config.toml
image_size = 48
translate = 0.06
fusion_encoder_width = 320
fusion_encoder_mlp_ratio = 4
fusion_encoder_qk_norm = false
fusion_encoder_positions = "sincos"
beta1 = 0.95
steps = 9200
batch_size = 256
epochs = 48.3
lr_schedule = "cosine"
Rows from block 3 of the fusion encoder of a small model that answers yes/no questions on an image's attributes, named by matrix and row number. Rows with one number belong to one neuron. Each number is 50 + 10 x the weight over its row's rms, rounded and kept within 0 to 99. All counts start at 0. After the name is the row's rms in percent of the matrix's.
After each neuron's rows are labels from the 100 texts, of 14848, where the neuron reaches its largest size: "fires on" is the input token at the peak. Only what is clearly more common there than usual is listed. The data: seven-segment displays showing three digits.
# gate: MLP gate (fusion_encoder.blocks.3.mlp.gate.weight, 1280x320), inputs 128-191
# fc1: MLP up (fusion_encoder.blocks.3.mlp.fc1.weight, 1280x320), inputs 128-191
# fc2: MLP down (fusion_encoder.blocks.3.mlp.fc2.weight, 320x1280, transposed), outputs 128-191

gate.480 091:44 60 54 35 53 66 42 63 56 31 59 51 58 44 54 46 23 42 49 45 52 53 59 45 45 70 55 24 39 35 46 58 40 47 60 62 62 47 50 66 54 54 63 36 56 61 46 66 44 45 45 61 52 41 24 48 48 54 48 51 54 58 37 54
fc1.480 103:70 58 38 55 33 38 53 57 39 36 44 49 55 60 42 60 64 43 47 51 47 41 52 40 57 61 60 34 59 57 44 46 46 51 33 45 47 46 41 65 34 51 41 64 47 47 44 44 55 60 41 45 41 45 60 48 48 18 54 56 39 51 41 48
fc2.480 104:36 67 44 41 53 58 37 55 41 43 55 63 50 56 52 34 48 56 45 58 19 34 62 62 34 49 66 55 54 43 51 57 49 57 50 50 53 34 71 48 50 52 42 44 59 49 34 45 42 53 36 70 64 49 55 55 57 30 37 46 53 63 37 53
fires on: "red glow"; "dark on pale"; "glare"; "blue glow"

gate.89 085:65 64 35 42 72 40 67 48 46 52 58 45 49 62 49 54 41 60 42 46 56 49 47 55 54 55 44 45 60 49 61 57 61 44 53 47 28 55 54 48 61 48 48 42 49 35 62 61 58 48 44 63 58 49 59 56 51 34 57 62 40 56 45 52
fc1.89 095:49 33 41 61 68 48 61 25 48 47 55 52 56 53 52 55 30 39 39 60 59 66 70 41 53 60 48 48 53 32 36 42 42 49 48 42 61 42 58 58 61 30 56 61 58 48 65 44 46 53 45 63 56 39 43 53 48 41 64 53 43 39 43 38
fc2.89 104:48 59 48 55 49 42 43 59 39 56 58 43 66 41 45 56 46 51 54 60 38 52 53 44 48 38 54 47 54 43 37 45 58 46 37 58 33 38 51 51 38 41 45 46 59 36 53 48 59 56 43 57 44 46 59 54 34 27 69 47 63 45 47 33
fires on: "red glow"; "green glow"

gate.213 092:46 46 46 45 55 43 44 38 51 49 42 47 52 45 38 42 36 60 44 63 59 36 53 46 58 46 54 61 65 43 60 48 68 46 50 63 61 66 59 65 33 69 39 51 47 43 42 32 55 46 39 62 51 50 42 46 45 48 50 59 45 56 50 50
fc1.213 094:56 49 61 57 29 48 48 52 38 42 59 38 53 35 69 44 43 45 59 49 31 53 45 53 44 57 60 59 52 29 52 62 51 59 51 54 47 45 59 49 57 51 40 33 48 56 63 43 51 52 54 37 57 60 53 68 48 35 58 49 39 26 68 32
fc2.213 097:39 39 55 50 52 32 62 50 54 65 56 42 42 49 58 79 37 47 40 42 49 31 46 51 69 54 58 59 34 57 55 46 54 46 55 52 59 42 50 61 62 57 55 60 47 56 45 49 33 50 63 69 57 45 58 46 62 29 50 50 68 44 44 39
fires on: "the digit 9"; "the digit 8"

gate.180 086:41 53 21 51 32 28 61 46 60 45 59 46 42 66 46 48 56 34 46 29 59 38 49 42 51 49 54 46 49 49 32 38 35 61 38 50 47 51 39 58 44 56 44 68 52 53 43 41 45 65 60 55 44 38 56 60 63 63 66 45 46 57 68 66
fc1.180 102:62 56 50 52 40 71 42 53 47 72 54 48 61 58 55 69 39 34 54 56 51 52 34 47 27 57 55 38 77 43 52 55 50 32 40 53 52 63 52 51 48 65 46 47 55 50 49 42 41 42 45 49 50 51 48 43 53 40 64 49 30 55 53 65
fc2.180 098:53 38 45 46 57 49 57 63 40 31 50 41 46 48 53 60 40 68 36 33 35 54 45 51 44 46 29 47 50 46 59 70 63 48 52 48 46 37 38 49 72 44 34 45 56 63 42 55 51 47 56 48 48 69 69 53 42 53 42 69 44 54 45 45
fires on: "amber glow"; "dark on pale"; "red glow"

gate.621 088:45 35 57 41 55 67 48 45 40 59 37 44 54 42 42 47 40 56 61 53 60 62 49 57 44 59 56 56 47 62 56 47 49 68 63 44 49 47 48 63 60 52 50 38 54 61 36 58 46 55 52 73 49 64 44 47 54 33 46 59 51 49 50 63
fc1.621 092:29 35 39 55 62 37 29 53 52 34 45 43 52 66 69 55 60 49 46 44 66 33 49 41 39 57 49 41 50 39 49 31 55 46 54 51 49 47 50 57 61 43 41 44 43 54 48 59 52 54 37 45 73 62 60 41 36 60 55 45 61 49 49 65
fc2.621 091:48 42 36 57 64 60 41 46 40 34 26 45 43 42 59 54 42 45 67 58 44 46 49 66 67 40 69 47 41 56 35 66 56 44 46 44 54 54 44 52 48 39 48 66 59 70 45 38 62 46 47 52 57 44 53 51 54 27 56 54 40 58 65 43
fires on: "the digit 1"

gate.246 087:46 62 63 47 49 45 56 45 73 41 55 60 47 35 61 50 44 40 52 49 48 54 47 44 42 47 84 56 38 52 32 59 45 70 48 45 44 49 41 54 70 37 52 35 39 47 56 67 55 29 37 37 38 57 46 43 66 46 56 63 28 30 41 54
fc1.246 096:55 53 37 53 52 42 43 63 55 69 52 45 46 58 58 63 44 36 51 44 52 42 45 53 38 38 56 44 51 40 54 47 36 56 56 74 45 38 44 51 41 67 28 44 53 41 56 56 48 52 50 39 50 53 55 70 63 37 67 42 41 39 60 59
fc2.246 104:49 42 59 47 40 70 31 39 65 38 38 42 48 51 56 24 46 53 54 64 38 53 53 41 39 36 51 50 41 50 34 58 44 38 64 23 63 46 62 64 66 47 53 60 55 47 48 41 46 39 52 39 38 53 52 34 66 42 67 36 50 32 40 65
fires on: "red glow"; "white glow"; "green glow"

gate.520 097:61 57 69 53 68 58 36 53 45 39 45 52 43 52 53 50 43 34 67 51 61 63 49 62 36 67 55 59 52 73 50 57 40 43 32 42 63 58 40 51 46 50 50 62 39 33 45 51 53 51 55 51 53 41 49 48 54 49 43 54 50 64 72 53
fc1.520 095:35 44 44 51 51 47 53 55 47 55 53 64 59 61 63 49 60 31 43 63 37 59 47 52 43 45 68 54 64 37 46 62 57 60 68 48 41 47 70 41 57 72 64 40 49 52 60 56 56 46 48 43 65 37 49 58 61 64 41 52 40 38 31 40
fc2.520 101:65 68 61 48 52 49 51 38 40 43 41 72 49 46 41 65 61 59 43 49 41 44 51 43 42 62 56 42 34 53 35 54 50 43 56 53 43 51 56 43 51 47 36 59 54 59 68 56 55 56 46 36 55 44 56 60 48 38 48 45 43 38 42 50
fires on: "the digit 1"

gate.188 090:50 52 51 39 55 45 43 49 30 59 48 40 48 45 49 51 59 68 56 60 38 68 59 47 48 56 45 48 50 65 50 39 47 55 54 66 58 41 57 43 46 62 46 47 43 57 50 65 54 33 44 43 43 46 51 41 52 53 39 63 41 56 36 34
fc1.188 094:49 50 49 63 67 62 46 51 47 43 50 48 46 39 39 54 56 38 51 42 45 39 41 69 49 52 39 61 54 47 58 53 22 49 41 43 87 44 54 55 57 49 53 45 36 62 31 60 53 46 59 33 55 33 56 47 43 39 40 52 57 56 41 58
fc2.188 097:48 44 63 42 48 64 49 71 50 39 47 55 53 48 56 37 33 51 47 47 54 58 51 41 55 57 69 41 42 38 33 50 54 54 49 45 62 56 50 50 51 45 50 36 48 71 65 40 27 49 61 72 49 53 44 51 41 42 44 61 54 38 46 45
fires on: "dark on pale"; "white glow"

gate.153 101:41 31 46 52 46 43 60 57 47 83 50 44 58 59 43 53 41 44 65 51 61 36 61 38 71 48 52 56 52 50 49 47 55 47 44 42 53 68 59 55 60 46 23 40 43 21 62 40 51 66 44 58 44 43 50 46 60 51 60 67 37 49 43 52
fc1.153 097:41 52 43 63 45 41 46 50 44 42 62 51 52 61 49 62 54 63 57 66 57 51 68 52 54 43 39 51 50 44 50 44 52 52 45 48 46 71 48 50 60 55 55 37 48 56 32 48 33 45 47 36 43 48 61 39 60 44 49 76 63 57 61 35
fc2.153 103:51 63 51 35 52 50 39 56 49 26 50 44 57 51 71 42 53 49 25 35 36 45 43 60 41 55 51 45 75 50 15 25 46 51 44 54 52 39 61 26 61 42 61 51 39 66 45 52 33 37 56 45 67 43 79 45 69 50 37 66 47 49 41 42
fires on: "the digit 3"; "the digit 9"; "the digit 8"

gate.614 089:56 42 60 50 42 56 74 52 56 45 52 56 53 44 47 67 43 51 47 53 45 48 68 63 47 58 54 72 53 48 62 61 48 61 49 45 41 31 71 48 62 34 49 62 53 35 58 65 37 45 53 50 65 53 49 41 68 34 51 35 56 68 56 60
fc1.614 096:65 52 51 41 55 45 34 47 40 50 54 46 43 32 47 30 37 58 60 46 39 56 50 56 50 62 40 69 52 38 53 57 24 39 57 54 60 53 59 53 64 42 54 51 69 50 49 56 49 51 55 61 43 41 57 50 28 44 52 51 37 44 64 39
fc2.614 097:58 48 45 49 58 59 52 49 24 46 73 43 73 33 36 45 48 49 52 58 44 64 48 51 61 67 39 77 55 54 55 43 56 44 59 63 54 40 67 59 57 50 56 42 65 57 33 41 51 36 58 43 58 54 61 54 55 42 55 40 46 69 38 46
fires on: "red glow"

gate.618 098:57 48 66 45 73 70 25 48 49 51 58 53 43 37 55 48 42 47 44 55 38 51 39 51 70 47 44 52 47 36 64 61 45 46 49 49 55 41 60 34 44 70 62 65 64 47 39 41 48 61 43 38 57 56 60 62 53 47 61 44 35 27 52 45
fc1.618 102:39 37 46 58 51 30 58 63 48 57 59 35 42 64 47 60 25 68 44 39 55 53 61 46 46 65 40 49 57 58 50 29 56 50 42 64 53 43 57 41 58 49 43 37 55 60 33 57 37 41 63 61 39 35 59 67 47 50 52 44 25 46 65 49
fc2.618 095:51 46 40 47 40 48 48 35 36 42 48 52 50 51 51 56 48 67 44 36 62 53 38 53 45 59 43 41 74 68 40 34 40 54 36 50 58 47 39 31 53 36 62 44 55 53 43 59 54 53 51 60 50 52 37 57 48 33 61 49 47 49 55 53
fires on: "the digit 1"

gate.319 084:58 60 62 44 59 59 75 56 42 45 41 56 68 56 50 52 43 54 62 31 53 58 41 41 50 57 56 50 53 44 47 76 56 49 55 32 46 39 38 48 51 58 45 53 28 46 56 40 29 58 39 48 59 46 59 57 39 66 58 46 45 37 45 33
fc1.319 100:49 53 60 54 65 52 33 60 60 40 44 46 61 43 51 64 51 53 43 58 45 54 42 59 55 43 61 46 34 22 54 45 58 45 52 32 49 43 54 64 52 41 49 48 42 37 45 37 57 49 45 45 44 44 50 47 43 64 58 48 52 61 43 38
fc2.319 100:58 39 50 45 35 64 44 53 36 20 63 63 61 50 53 49 51 65 62 40 44 46 45 55 40 37 48 30 29 36 55 36 41 53 68 71 48 52 50 63 59 54 56 59 55 39 45 46 62 43 65 44 48 48 56 47 49 74 46 36 36 38 55 52
fires on: "the digit 1"; "the digit 5"

gate.592 092:52 43 47 46 65 47 63 41 53 60 50 50 36 45 68 30 46 46 48 32 44 63 53 37 62 55 44 51 55 42 38 49 39 63 47 60 53 64 37 49 57 29 57 40 35 69 53 68 70 58 61 54 55 62 44 55 50 47 50 43 59 56 37 40
fc1.592 096:59 56 62 48 45 39 43 29 45 40 53 59 49 39 55 65 49 48 46 53 61 50 56 36 60 34 64 55 52 52 55 55 53 62 44 56 61 52 50 59 44 56 65 53 51 42 59 57 43 67 68 67 39 25 48 55 57 27 49 29 42 66 48 37
fc2.592 097:59 39 50 54 56 48 64 47 53 39 53 42 64 49 41 40 33 36 42 47 49 47 48 64 38 53 57 42 54 50 51 49 53 55 40 49 66 38 47 50 55 48 45 45 47 49 45 46 47 63 58 60 59 58 55 69 60 33 45 33 51 48 54 52
fires on: "dark on pale"; "amber glow"

gate.244 097:49 58 53 25 46 27 52 60 55 35 44 58 67 60 39 41 57 45 46 56 37 62 53 59 55 52 38 57 48 63 45 61 48 45 51 51 38 58 59 49 51 70 37 48 55 50 41 40 50 42 50 59 62 60 50 41 59 55 42 46 50 50 80 48
fc1.244 095:50 44 55 68 30 36 40 55 54 50 48 52 28 64 43 38 64 51 36 53 79 60 43 40 73 43 58 53 50 54 43 45 53 45 37 32 59 63 56 54 47 58 48 52 22 53 44 40 53 51 44 42 51 39 53 57 61 48 54 54 58 46 71 68
fc2.244 095:48 45 67 45 59 54 47 44 48 57 28 55 83 49 44 52 50 50 33 49 26 72 53 50 45 55 41 40 55 62 47 37 47 45 39 43 53 55 42 55 62 52 49 67 47 49 46 60 40 64 47 44 56 68 47 61 61 43 42 57 47 41 57 52
fires on: "the digit 0"; "red glow"

gate.362 092:43 49 58 57 53 77 64 45 57 61 48 63 45 41 50 34 32 44 53 57 45 52 40 54 46 49 43 55 30 43 47 50 50 38 50 57 49 38 34 47 55 64 66 52 47 51 49 55 50 37 38 39 35 36 48 62 46 52 68 52 55 51 26 49
fc1.362 093:44 57 49 57 60 65 46 46 41 42 39 55 48 57 61 58 44 58 57 41 38 47 69 64 50 42 78 53 49 45 49 62 47 56 49 59 57 45 47 47 47 34 55 52 49 68 40 67 54 35 62 40 51 44 65 42 39 37 51 64 63 54 50 47
fc2.362 097:68 45 62 46 46 46 46 62 66 57 41 52 44 34 53 49 64 45 57 51 58 58 31 46 62 57 51 51 50 58 59 59 37 57 55 69 51 43 62 53 61 45 51 42 57 47 40 64 73 48 59 53 58 60 48 48 50 52 49 37 58 50 37 43
fires on: "the digit 9"; "red glow"; "amber glow"; "white glow"

gate.52 087:65 52 47 55 30 42 46 52 52 51 44 59 67 37 49 56 40 35 49 50 43 52 53 46 36 67 54 44 39 32 54 42 39 51 45 59 47 77 39 45 57 42 50 40 37 62 51 56 62 37 40 35 58 49 50 62 61 57 51 54 54 59 51 66
fc1.52 098:46 46 61 52 39 48 52 33 49 46 50 52 54 35 42 42 25 51 34 43 39 50 49 71 65 57 68 45 51 49 50 62 51 44 42 50 55 50 58 73 55 66 41 51 30 39 53 50 54 55 44 58 77 59 48 55 56 56 55 36 44 52 51 36
fc2.52 105:59 48 66 48 63 62 57 50 36 72 52 31 30 33 45 52 47 38 44 57 40 58 48 56 48 56 39 46 54 58 42 53 58 55 35 54 52 57 49 43 63 63 43 39 63 45 55 44 35 56 61 49 45 69 53 48 40 35 48 46 61 64 62 36
fires on: "the digit 9"; "the digit 7"; "the digit 0"

gate.759 087:32 66 43 38 55 45 44 52 50 56 41 67 57 38 53 41 40 35 60 38 68 50 59 64 52 31 47 58 35 69 57 47 52 58 42 59 54 32 48 43 37 51 37 53 57 41 45 34 49 78 44 52 57 48 62 45 59 35 46 34 48 42 52 58
fc1.759 099:53 39 34 39 43 67 54 46 46 33 65 46 46 39 52 33 59 55 48 56 67 49 47 58 57 35 52 54 52 60 36 52 46 56 54 62 31 34 38 55 60 50 48 48 60 61 58 55 39 54 55 54 50 22 71 48 53 38 55 48 46 47 56 58
fc2.759 096:60 41 56 41 55 46 48 43 30 55 63 33 50 45 52 53 48 40 34 55 35 53 65 54 29 68 47 57 46 60 42 47 41 70 39 62 46 46 57 49 47 43 70 46 42 65 75 80 52 38 50 42 40 46 49 48 61 38 51 42 34 50 51 39
fires on: "the digit 3"

gate.738 086:48 55 56 60 45 40 37 36 52 59 66 75 36 69 47 43 57 52 41 45 63 46 37 35 48 59 44 50 59 52 35 41 47 45 61 49 54 61 50 47 50 61 60 49 41 69 38 75 60 56 48 61 34 43 44 37 66 55 53 61 51 47 43 46
fc1.738 093:48 55 39 41 65 50 45 46 38 47 60 47 39 46 45 55 48 42 45 30 36 48 47 52 51 38 60 44 51 41 43 65 57 54 47 48 45 60 60 54 55 66 62 58 40 30 29 54 62 49 41 57 46 43 42 54 57 44 50 61 38 39 63 24
fc2.738 095:56 65 56 42 64 53 49 35 33 44 54 45 63 29 51 58 56 50 54 70 59 38 56 57 50 55 39 40 64 34 63 47 55 53 50 54 53 58 49 49 28 45 45 45 58 38 45 61 48 59 52 62 56 36 49 62 63 38 59 42 44 30 41 51
fires on: "the digit 3"; "the digit 9"

gate.178 090:60 46 48 43 52 43 65 44 71 40 48 54 53 55 74 35 39 48 48 44 44 48 42 58 35 79 55 46 67 36 42 60 50 41 57 52 49 36 54 56 54 52 58 53 57 54 54 42 55 59 60 29 53 57 56 59 45 55 57 34 44 57 50 37
fc1.178 095:50 47 49 49 58 59 37 29 41 61 60 38 65 50 57 28 52 63 61 62 46 56 41 54 66 45 46 57 57 39 41 49 48 65 50 48 38 45 41 49 39 60 46 47 63 57 49 69 67 65 47 58 53 43 51 60 55 44 56 49 40 51 45 51
fc2.178 092:40 35 51 18 49 65 70 40 48 43 55 42 39 43 59 68 69 53 36 44 57 47 50 58 50 55 57 71 37 44 52 55 49 62 51 28 46 59 30 49 42 42 40 46 48 52 52 46 36 58 50 54 36 56 45 60 54 58 41 57 29 55 56 64
fires on: "red glow"

gate.580 094:51 45 55 36 48 54 53 56 29 41 50 40 56 67 34 54 48 40 33 54 47 48 55 43 51 38 49 66 52 69 52 79 52 37 37 56 57 43 60 56 38 52 59 59 54 50 47 43 66 65 64 59 54 54 43 62 55 47 48 43 46 50 65 35
fc1.580 102:41 54 65 41 35 44 64 39 49 34 65 40 57 75 60 55 56 47 50 50 33 38 46 46 48 43 38 37 48 39 51 41 55 57 46 52 56 56 61 53 65 65 59 58 40 46 35 43 42 37 66 55 39 52 52 46 54 45 59 58 46 59 36 34
fc2.580 103:67 48 63 52 46 80 54 61 42 52 33 39 37 51 49 55 55 64 51 38 44 68 51 34 40 52 55 44 50 62 39 68 61 62 56 49 58 57 50 43 56 32 58 48 41 50 41 49 57 57 48 35 40 56 32 47 31 44 50 39 51 57 64 51
fires on: "the digit 0"

gate.766 090:61 54 50 65 66 40 49 53 45 57 52 58 34 49 53 52 19 23 53 43 43 54 40 46 40 45 48 43 68 71 47 63 50 65 45 41 62 57 38 57 57 46 63 40 40 55 48 69 37 50 43 48 58 47 52 53 55 40 37 41 53 48 53 40
fc1.766 100:48 48 39 56 48 29 41 55 50 42 43 58 32 53 34 55 51 49 62 43 59 38 48 41 47 40 51 54 43 59 47 59 48 52 56 64 45 48 48 39 41 67 49 55 66 55 52 45 49 56 50 39 50 39 57 35 45 58 52 53 64 46 36 55
fc2.766 100:58 65 52 39 52 48 59 30 39 63 55 39 56 45 42 44 55 52 56 48 64 45 36 52 39 49 39 26 58 57 51 47 49 51 35 44 39 37 56 39 60 48 48 55 36 54 39 51 52 76 49 51 57 38 65 50 47 25 51 70 54 51 47 49
fires on: "amber glow"

gate.175 093:61 31 55 56 37 46 42 51 46 63 46 64 51 41 50 60 74 41 55 66 58 67 55 58 63 60 56 58 28 53 53 40 70 55 44 46 57 44 41 44 52 46 71 42 46 60 53 63 26 51 34 38 50 37 46 36 63 51 40 60 53 50 72 56
fc1.175 095:39 53 47 50 45 48 50 43 67 45 53 49 25 46 51 58 58 56 68 41 59 58 46 44 44 19 56 38 48 48 54 41 40 49 46 54 60 47 51 38 57 41 35 58 46 46 56 52 54 58 68 60 54 53 48 47 52 53 50 47 51 51 50 47
fc2.175 096:51 71 49 54 50 62 50 63 41 49 49 58 61 53 53 36 30 58 48 27 58 38 44 46 52 41 53 56 52 51 48 40 48 68 69 43 64 44 57 44 55 52 37 55 45 36 47 49 54 56 57 46 39 75 60 42 50 56 46 57 41 51 59 51
fires on: "the digit 3"

gate.464 098:31 44 52 45 62 41 54 43 45 88 45 40 53 63 27 54 41 48 44 56 38 52 54 49 45 51 61 51 63 53 58 68 35 54 29 30 68 55 49 54 45 50 41 62 47 54 45 63 45 64 53 60 52 72 49 45 53 55 43 54 53 32 43 54
fc1.464 104:60 58 62 34 54 44 37 68 51 37 40 43 39 49 41 74 58 53 47 50 59 48 43 57 32 55 39 56 63 45 38 43 39 34 40 50 66 69 60 53 50 56 65 32 67 65 52 36 50 41 45 47 42 50 60 45 46 69 42 52 43 67 47 50
fc2.464 098:63 50 49 51 40 52 44 51 49 54 57 40 43 36 40 46 54 34 50 58 46 67 61 39 43 54 52 67 56 54 49 39 54 39 43 45 61 55 36 62 42 66 50 56 46 56 46 39 60 24 65 61 39 47 51 59 35 47 52 54 31 57 45 51
fires on: "red glow"; "dark on pale"

gate.411 087:59 48 53 55 32 45 64 47 45 52 49 54 60 66 36 46 33 64 63 46 49 51 55 43 47 54 44 38 51 49 35 57 40 40 52 46 50 48 61 50 48 54 80 45 48 45 58 43 39 45 60 49 42 27 52 32 54 34 62 47 65 53 69 44
fc1.411 098:51 39 41 31 47 79 34 47 45 58 60 65 34 38 65 35 47 36 36 59 62 50 51 55 48 46 47 38 54 48 52 77 49 48 59 51 60 39 65 47 38 50 48 59 49 22 44 53 56 38 44 49 64 58 59 50 68 37 60 30 48 64 47 53
fc2.411 094:41 47 43 41 54 43 45 35 33 53 54 53 40 42 45 38 45 49 53 49 52 62 57 63 38 62 34 48 51 51 46 45 46 37 59 45 56 35 43 65 55 70 49 49 54 50 52 55 48 47 47 43 40 48 58 61 50 56 49 45 51 55 51 52
fires on: "the digit 9"

gate.361 118:57 50 60 62 62 51 56 60 53 37 49 54 45 54 47 38 53 46 39 65 21 37 46 54 56 50 51 35 37 59 47 44 57 59 49 64 29 57 61 50 47 38 61 62 38 54 63 26 67 50 50 46 53 65 53 81 54 35 63 35 39 50 51 55
fc1.361 107:49 39 53 41 57 33 49 50 53 68 58 44 33 44 50 37 42 50 46 62 70 67 34 51 67 47 55 50 60 46 49 52 41 39 56 46 42 48 48 56 47 45 46 35 53 55 45 54 36 50 58 64 51 39 51 35 49 45 51 46 64 51 54 50
fc2.361 127:57 50 44 45 64 39 37 33 54 52 48 78 42 46 42 52 42 52 45 51 51 58 52 53 61 59 48 42 48 40 48 77 55 78 16 38 61 41 72 49 50 51 57 46 62 66 56 50 43 42 51 52 63 45 32 64 23 65 35 47 42 61 52 72
fires on: "amber glow"; "blue glow"; "white glow"; "red glow"

gate.323 086:62 56 60 49 55 37 40 60 40 37 58 71 43 33 38 52 49 55 44 57 59 62 50 41 65 61 63 36 39 53 53 48 48 34 45 46 53 53 42 62 66 66 55 56 51 63 55 52 55 38 42 23 54 43 75 53 60 48 38 61 63 56 48 38
fc1.323 098:69 50 37 58 34 63 35 48 36 69 47 62 60 54 44 54 47 61 53 56 23 38 56 53 60 59 49 49 66 54 61 58 41 37 56 45 38 42 36 57 51 59 45 44 52 43 40 45 37 58 36 65 43 57 59 57 41 49 52 29 49 42 38 50
fc2.323 098:41 39 51 55 43 44 64 53 53 67 47 59 47 52 55 53 53 46 47 51 34 36 59 50 47 47 60 63 36 37 64 40 57 46 55 65 43 57 62 46 54 46 59 60 58 66 42 37 26 59 44 45 63 63 48 68 50 63 38 60 60 53 39 42
fires on: "the digit 3"; "the digit 0"; "the digit 7"

gate.64 089:43 51 56 31 65 52 36 57 46 45 46 44 54 48 54 53 62 56 43 42 62 41 49 61 53 49 40 41 40 51 64 59 42 54 36 50 40 37 51 40 56 53 50 29 37 42 45 43 51 62 47 43 48 37 50 45 51 53 56 52 38 49 62 45
fc1.64 099:52 50 57 67 47 81 50 46 42 42 63 60 53 30 31 45 20 40 44 43 35 53 63 48 48 48 61 59 37 40 34 49 64 49 44 63 60 48 46 63 42 41 41 47 80 42 47 55 52 62 63 34 32 38 56 44 49 29 44 58 50 56 68 49
fc2.64 095:46 41 60 46 38 37 61 59 43 42 60 54 66 47 42 36 54 65 54 60 61 49 57 54 40 53 62 46 71 73 46 59 61 45 47 35 62 48 54 40 65 37 48 48 60 72 42 50 57 48 46 40 56 61 54 44 46 65 54 49 47 46 70 23
fires on: "amber glow"

gate.324 093:59 53 51 36 52 40 57 51 53 48 49 57 54 59 36 56 25 54 50 38 44 64 48 44 46 56 40 55 61 51 40 52 63 60 45 44 58 58 52 57 65 58 58 61 42 54 55 36 50 44 48 37 52 72 49 58 52 53 45 65 53 55 60 55
fc1.324 101:46 67 46 38 46 69 60 54 45 37 48 57 51 65 53 33 40 66 61 44 50 62 49 59 36 48 48 65 53 46 54 58 53 61 49 46 45 47 28 38 46 42 35 47 49 46 46 55 54 44 47 42 43 42 49 59 50 58 53 45 59 37 45 67
fc2.324 102:42 35 47 64 56 45 34 30 52 47 45 55 59 45 43 76 48 50 68 44 63 47 54 62 40 53 61 61 85 53 54 50 48 60 37 46 51 53 40 31 46 56 55 43 56 44 37 50 68 47 58 54 51 48 66 57 27 50 43 43 58 48 31 41
fires on: "the digit 3"

gate.652 131:51 37 45 54 55 51 41 40 42 66 64 62 54 52 54 37 51 55 34 63 36 38 43 51 70 58 36 60 43 25 58 32 26 50 52 72 61 62 45 52 55 62 41 32 59 46 61 76 46 65 51 61 55 47 53 43 52 52 38 51 41 43 41 48
fc1.652 129:52 44 66 49 39 54 46 46 40 71 50 51 56 58 48 47 51 44 40 53 47 48 46 58 51 59 55 56 41 43 33 55 50 45 54 64 54 58 67 50 46 45 50 38 69 53 56 69 44 49 47 35 56 54 30 42 51 45 54 48 44 46 42 48
fc2.652 118:44 51 57 46 67 25 72 51 45 48 62 51 34 53 49 49 43 41 46 35 52 55 62 61 40 56 39 57 28 36 46 47 51 35 61 53 55 34 26 39 57 50 61 58 41 55 55 59 58 49 37 45 52 40 67 34 75 51 51 46 31 57 41 45
fires on: "dark on pale"

gate.413 093:54 50 43 29 62 57 69 51 49 28 54 42 36 43 61 59 39 48 42 54 60 51 66 60 57 32 46 39 51 37 53 39 56 37 47 34 42 49 62 47 39 67 63 52 45 63 46 45 46 53 42 45 41 42 49 36 52 44 55 20 33 54 56 42
fc1.413 097:68 59 49 44 64 37 68 63 42 36 41 54 46 48 37 64 42 47 35 24 57 54 52 64 43 51 48 45 35 41 43 63 51 33 55 41 49 55 52 60 68 29 54 45 61 55 47 52 67 65 50 33 50 63 59 37 54 42 51 55 34 57 68 71
fc2.413 096:31 52 45 58 29 54 55 72 60 37 44 56 37 54 50 51 65 49 67 46 39 71 49 30 56 61 58 59 55 72 39 58 56 54 39 61 63 48 62 48 46 53 53 43 42 57 51 46 55 52 61 56 57 60 33 45 50 59 52 45 73 43 35 53
fires on: "the digit 3"

gate.441 086:46 55 55 47 61 53 53 38 51 61 44 57 59 58 56 68 69 50 22 41 55 36 49 45 52 55 48 40 31 50 58 55 45 65 60 39 61 62 51 52 40 66 48 53 50 44 74 44 47 37 49 55 57 41 57 52 46 31 59 50 53 56 43 70
fc1.441 093:52 62 53 38 70 56 61 45 66 55 65 65 53 45 59 51 65 47 53 45 47 65 49 43 38 50 60 53 55 46 45 45 46 44 56 47 36 52 52 59 49 59 49 71 35 44 67 48 57 66 44 37 55 40 44 62 47 45 59 50 58 57 48 44
fc2.441 096:53 52 54 50 35 61 46 66 50 47 51 43 52 61 57 54 51 54 41 54 17 56 56 55 43 61 39 52 51 47 49 34 38 69 45 54 53 56 35 48 58 44 46 45 46 38 65 58 53 48 61 60 53 52 49 88 58 50 57 55 40 68 43 49
fires on: "the digit 1"; "the digit 8"

gate.48 099:46 28 36 27 44 63 46 56 56 45 56 33 55 69 51 57 40 49 53 48 42 43 40 59 56 37 58 51 44 37 47 34 47 48 48 46 59 56 62 45 55 65 53 53 45 50 52 72 57 67 54 42 60 59 45 45 58 47 54 43 58 38 60 48
fc1.48 100:43 42 37 47 44 42 62 43 28 39 62 59 41 49 44 33 36 52 54 35 52 47 39 65 43 38 58 34 44 42 60 47 47 39 48 55 57 54 48 42 51 55 53 65 26 45 52 32 64 37 60 40 57 66 53 48 62 44 49 50 42 58 60 54
fc2.48 099:46 46 50 59 51 43 35 52 59 49 39 49 38 41 63 36 62 53 59 38 48 38 50 46 59 69 48 50 59 45 39 35 58 58 54 51 53 56 64 40 51 52 56 40 50 55 42 71 46 53 56 46 50 54 45 44 47 60 62 61 49 61 64 35
fires on: "the digit 1"